From a checkpoint of a small image captioner.
Training: soap at rate 0.0014, batches of 64.
Data: 72500 training examples, 4.2 epochs.
Rows from block 3 of the image encoder of a small image captioner, named by matrix and row number. Rows with one number within an expert belong to one neuron, the router's apart. Each number is 500 + 40 x the weight over its row's rms, rounded and kept within 0 to 999. All counts start at 0. Numbers have three digits each.
After each expert's rows are labels from the 100 images, of 14976, where the router gives the expert most weight on average: "strongest on" is what is common among them. Only what is clearly more common there than usual is listed. The data: rendered dice on a table.
# router: slot weights (encoder.blocks.3.mlp.router.weight, 16x128, trained with AdamW), inputs 64-127
# up: expert up (encoder.blocks.3.mlp.up, 16x64x128), inputs 64-127
# down: expert down (encoder.blocks.3.mlp.down, 16x128x64, transposed), outputs 64-127

# expert 8
router.8:542455461456572465570446516531509499515456531507509459477461527506436581542512580551508501559553550465508574527476538466510527530533505464493453541511462454448555508514456483494547500587452514
up.0:556502522491523503484529506439470535517508428482477462551542406590477472537518499408533504478476498514491491554501480526479525576496461496468486599496546537428452501491384551457545454523461529
down.0:482503493437454539554485425516515496429512510560502540502510452419512522483510546551528555474528467527475561461538460500456474462453517496491537469538495467470588455520540454525522525494494436
up.1:518475531537430469493526528547518497520507520459555552532447529480522485461551493494571464543548522495426430478469459524480460495516529464573490529407490497489512493422509448396500500458453466
down.1:528545531471539551482464464463468530515455513540422474529548404548522483496456506525397530510469485489587559486513531484501515524452475557435480534630486497507468521550477511486431491506525573
strongest on: dice: one; black die

# expert 6
router.6:546543573492562553544495473539447442476565493465489493528433490473589481526455471520490463505541602520476518535495472525495536493432430554513440465489493527501413552420536538431477547486534543
up.0:484446508525500444507465523520434516569446520572527485562481457473476513512534485462517561475523544494538440494520523429456555436494486514470417469510482497550472458485531529440577447513512529
down.0:487553491564511476507465497495541434449508521449527447445541503524474538475422544586483531503493461505563573482462467534467509500508599499477556491467498510503531522546473451491520545491528449
up.1:411478443534517483463480436463481503551475523503525514555512491515569465482479480510520501439468504477460512507493498497532518540477408517496543574419563601525483515583513517531395461478434517
down.1:515408482400458529537454525484531498442553421551549457517457530481462484514542559489545501528531496419498524527462489508490494536523559503467507515487483519444528392475485462448558461539568521
strongest on: dice: three; yellow die; orange die; green die

# expert 2
router.2:590559516510439446531474427501465477488584494537552501484530463472552450478487511497527503556464562504519493445453546488509542496508485475471430500547504450525487537458494552435518550485527528
up.0:524498499562558428512513419452587556462484502415518498499493510536481525606425480494477496485485553499548578421489587458578462480553463498533519497530477463471459450568503485503580541508537488
down.0:505482484523431494510483543531429503549441470530490547425511459423537452401557494547455563492491458470427420557468427455478519573512491447446506490505489523502525519497539517497452531473493501
up.1:514457546516487574516484518483480566505528543481541552517488421499507502509531551460517471542506444545569464428500533511512445543506435430518477440456472535445479569556491574484564503511511458
down.1:488535476491451466443551545505487425564428491529447533455490566457470552506491540496435536503466500487459484526483496552506525501431523528485491490512510491561488444443537435588509540423524491
strongest on: dice: three; red die; blue die

# expert 14
router.14:518519450505419584496468531448517501537465578537544477559462460430433482429510537531530468486538505520472498467459549497461473548521456481443443420545573473520546510497572456508492488494511430
up.0:514460624494561491500477489513540465488484511471512523490460466466536466541498531550519516552468468449533473548476396572534558423447531511433592538486491530514523506555469479517493497565500467
down.0:511453376438442507529482555531505510476455576505527539528515578582547536485469497407512531537514492527491465497486574458435462572520461460505507527477539503490420514542491580471474551460470487
up.1:469472399518502441447503493418503466471441501580553542465445554524533443484475439539468604510497467511485509494523518515542528463497453468508408515570519492548511528479553562507535554466543481
down.1:557502553481550537501513566525532441524460558440474406528570473436529532559505487477592441521539495496531484490527478444447452575503465444457564528451454511482514466508475460546511511462472532
strongest on: dice: one

# expert 9
router.9:489542481479479452508541546558511431537430452498566439418515582458492515542505497510452519459554535497448470581450493526524482510454539538546477440448530507506495470520526456479506477546443468
up.0:503468452480557534454482549528477514479482458505490617519538466462531508544449568465500466478541463465517487435510535489478489573477489455457472463474523481547456522437545522550465514543561499
down.0:511536542593543504519475504422541496516498556559488405495495502538492513484550513451480492553513545559497474556490452530510548451452546543533434541461491515493530471537523479491477513513503546
up.1:482495505517514535475551494536579420496510471550507502490488535471524496494484479497525560472492482478477542435508493500536541541528420507457460437579511423545513495564534484443417516477445545
down.1:520464464515486490465459520498474545470498544397546522480494449448443494492546547484445480513440515495570526466420533510495447420482526511518505528441419508504499498455521523545539510498476442
strongest on: dice: one

# expert 11
router.11:537541485484387583531530476472479538524568484533526435539498499467544489519440490449476546465531473550492519480441518502437482547481514480537429463519562541503465535439553494556448476458507495
up.0:567480562437449492493460490526488534448555475442502491447505484495520530489562535536439540510478519567495515479466403556544546448512450474455528532548514551507411481489482507538506469501522390
down.0:465486523497564524457612506528501508573516522577545481540574550543476473507454460476529473513549499404487527532551565517449443548476579560460458488433482477541560545510542478431496537528548541
up.1:535407518539540470499535466524463540499498506571544553447549511435478451496430422471521521572514433517503451555471460533487585512457417467495448520495480489534515513496491528404459512550513548
down.1:465547442508510498521457512452524425503485443549531492532554522526578547501519519572547510507481513504449501420523484440522457426561516521553559498471476536471529522582462405532514542453410489
strongest on: dice: one

# expert 15
router.15:425465428546463443455455483479477471491456514523431450474459532476502439479464516487444493477483409496593537509567561451478520520466532496450558521538465488526531443555434470560458491506492554
up.0:457536464516463485503557492537538456565491528526527520446526476456508515514494480378500469485586515527438489503595476467533510497626552481456490541473519454523476503468545465538483504501491581
down.0:538438546514593487511464495391402492505467505496488495533484531504500494454465547543493471500413433502582450490427574521503491472409534458543508503520424482523501478512476553501492503531413448
up.1:540502484423516477429422498515477475505467510535452574508532495514527531463468393468472529486498478522544494536514424516496503497468454584524485503459543462397478542475495463501505535514555513
down.1:451508531531469559530504480559526511502556474529514471511454496488539531491493544520547467499552545471466483484527562492518467505504553428511501491522446446573526515537531563537457464485480486
strongest on: dice: one

# expert 3
router.3:481563514554530509539540565462490501505552461594520496484457437434500512561538488424490552514495518536459526541485438497461506463520428443523491429504493529506512486551558551430456497515515533
up.0:602488552480551495492511470446498424462560509604498510540489503489502406472450458541486499465530468492481440554459488500516572535489419499512504445529478451495503477485404528448501496519420522
down.0:386499456477449531525566572490509562531474494393512474420488469466535501522543535489461477504504514473476477484535510542494492495488544488567510531504517498471517469490559450510464533555575447
up.1:504442556502524536500451502500484453475461535489447506566481513500541582470474571470478500471494458421488526474478483550465528505514503460558450507473611595444543480475534455529484536492509579
down.1:437584491517491552512479493541480493465536493530579479477485523494542411564554473568530495529480549623461511539499509396509477476487513592495567557496452463572467540481473539454500490533500477
strongest on: teal die

# expert 0
router.0:502521508544533490556449468491444440524505423501571552475522425498566467555468457445519494524498486513492454438498517534533574463508473471530409492530472537454472471468450578520546550515534507
up.0:565515520466438545488480511510507511459518534469554422506481482614514464513496503557502565496487494537497509541496526553514527476487497398452536492480476509471526533534463461469503515469513506
down.0:477482494495529474453547510495486494553502530484518587548496444398497548531500510486504400475512511450583482455463477453490497567550525518474499505561536459493519477432535470563512487532548465
up.1:459574518475492594503506495512488427528445550517475436579455457501565456573537472489562593461451516499437500485506492485489480523462545457505559506540560511503471544491484487547447504489510486
down.1:475498482519510450489521475519516522459549486542488548465542517443469530479497565448492509587482457496533487513492566523564496430581444561456579495486499480548530543464540546415571480555485544
strongest on: dice: three; green die; teal die

# expert 4
router.4:572456502552464477528548464436475455562445450552511489509555464557450514480437501537567542444527504453434556474529445432501548565554520468438517488491500529512521465493470481502509529496521508
up.0:519480472422501498481544426476505494499536519462482470472483526438500533559421447540581540459500507527546508551462433406470509489521526432501530402551544522492521472445458516488517486454493489
down.0:435533574493494491527490553514499511494448461499503570593443516555534445504548548523462499527420496520524461501466524544575463522407429586473429559466487509493512507461526532492502499554447513
up.1:456506566506487533502465582522496438553507450473496506476414410547525508491527423553485530446507459499524521482497501500514529511463471500497446451504523512533541521518460461470453429537553460
down.1:417566454464411475508575434553587440515425482479528526510566542518463493464520550440517527521412499441518523528519439492403451498500529488550501528461504499496455566488535499546501494488472468
strongest on: dice: three; yellow die; grey die; orange die

# expert 7
router.7:452549504528418509499497457466507464492550428454482481539497470521519570535461473549476552457528553562460498494489504533496567550514435507430432425545531521514405484463527475450499523456490428
up.0:460562463483537485477530419474520496579541506457544527487434521497480491448506457542447558517463433503525511532564441504439511538414447494470488560483546461480470477510494541435503453480472516
down.0:478477511458541499520473550470520533444446488551484461475541474453568551531485510465533464488463529519492518483438530443533503483586595556548482460502424530482517471461522464558461534533563480
up.1:537528554566514516496480609417439474501475488552492425621499478548565494513474555484488488475534574560518476510443460544440557573445452466488467453529574503519501486483437458453489502503419485
down.1:433514462492520522487514426552560559494527525423516541410518510434407524502489489533474456509500456443500550548507542492552485458538486486523510589510467552515501541475535482538471483545543529
strongest on: dice: one; total: 1; total: 2

# expert 12
router.12:508553472467564479483488557515527559430448469535464481466420549546508518523524508554507452531520493432515500425500423498478508484497516528496495570554478465452546554522450550437575548509509431
up.0:456440545530451497491561497508542502495470554511485521553526542551488466560480477518518495458542487478530458424558490468508531483471495512448553438505493495472544471522463470486516592525494537
down.0:584576418465477523546477518525439529502475488468499560424515483467529493469488531474568492532474494561465520545469490518504508457498510460453509567526542552542449489519542514452484449466487457
up.1:564481452475518526498433459483510479513524506471538505502576508482565479453534467577523502554476520476467543563471556578416505466563550443455493458557534468505450539534488512449443533428507523
down.1:509508523518480519515533503487510481526442459509516461503447545527482485485473533484509524501491479529475475475527466447530487588458392584499504476505478528461486435464528577466476471477636504
strongest on: dice: one

# expert 10
router.10:572537533550447517525493414411478553500558433453545565551531421508479456509463505509556530451491521541518466449439472459539507522514447465437465523543522535519462497428451577466484499426544459
up.0:436473575537427439439432516442504550497459532494445475468536551549470441521548505482482483491550489479573531575501490500421500451529515489549514576486500402474492509538538462542489492577570512
down.0:470573411501520525581542458547507478495436471531467575560476447507549526527476477471515470487487493555414483484537468510559533546506508542451521448471491585490504517516507536463436546504410479
up.1:471515498445516493491487479461511497509532513534513546481443512508477532504510534492474417492489573464540604521538549565538529509523488531551506526509543565509506455520501450473525581473560460
down.1:575545464433440484509487614536471535498445487490527442444494507472600565495467527559460604503519479568466460463534492467531507474505495468512439459505446454497528575481525522572498501520447528
strongest on: dice: three; purple die

# expert 1
router.1:544462491468521457469475466446483448484560448534495535495534416466546496547542540493560517499488579525453530474531515509466522477465501500455458503562516435480528515457561541492472468524450437
up.0:451529459492484445452523474480513498502525534491517454486561522523492438485513427468498505505474422447521482387481443459443490535552580518483465496469624515440475556482495454495431554490552468
down.0:558481498472517544523509516464486505526492494530428584537488442487476541473521499542446517504557533565461440589488544426550569474494445502497531574510489523559510462483496491497615445576547482
up.1:578530539478586423509528498538535546505543517556426488509508443557461457507499548549598544530513547462439485495528539470518453462547505530544546568521461526488490508551459547528525502503460591
down.1:428544471524462513535450492446501473438424492477513584562480523537517505456518499485503484462522462498561564583550482513486549558457586490439453489553535492484508539481426478447425483539548433
strongest on: red die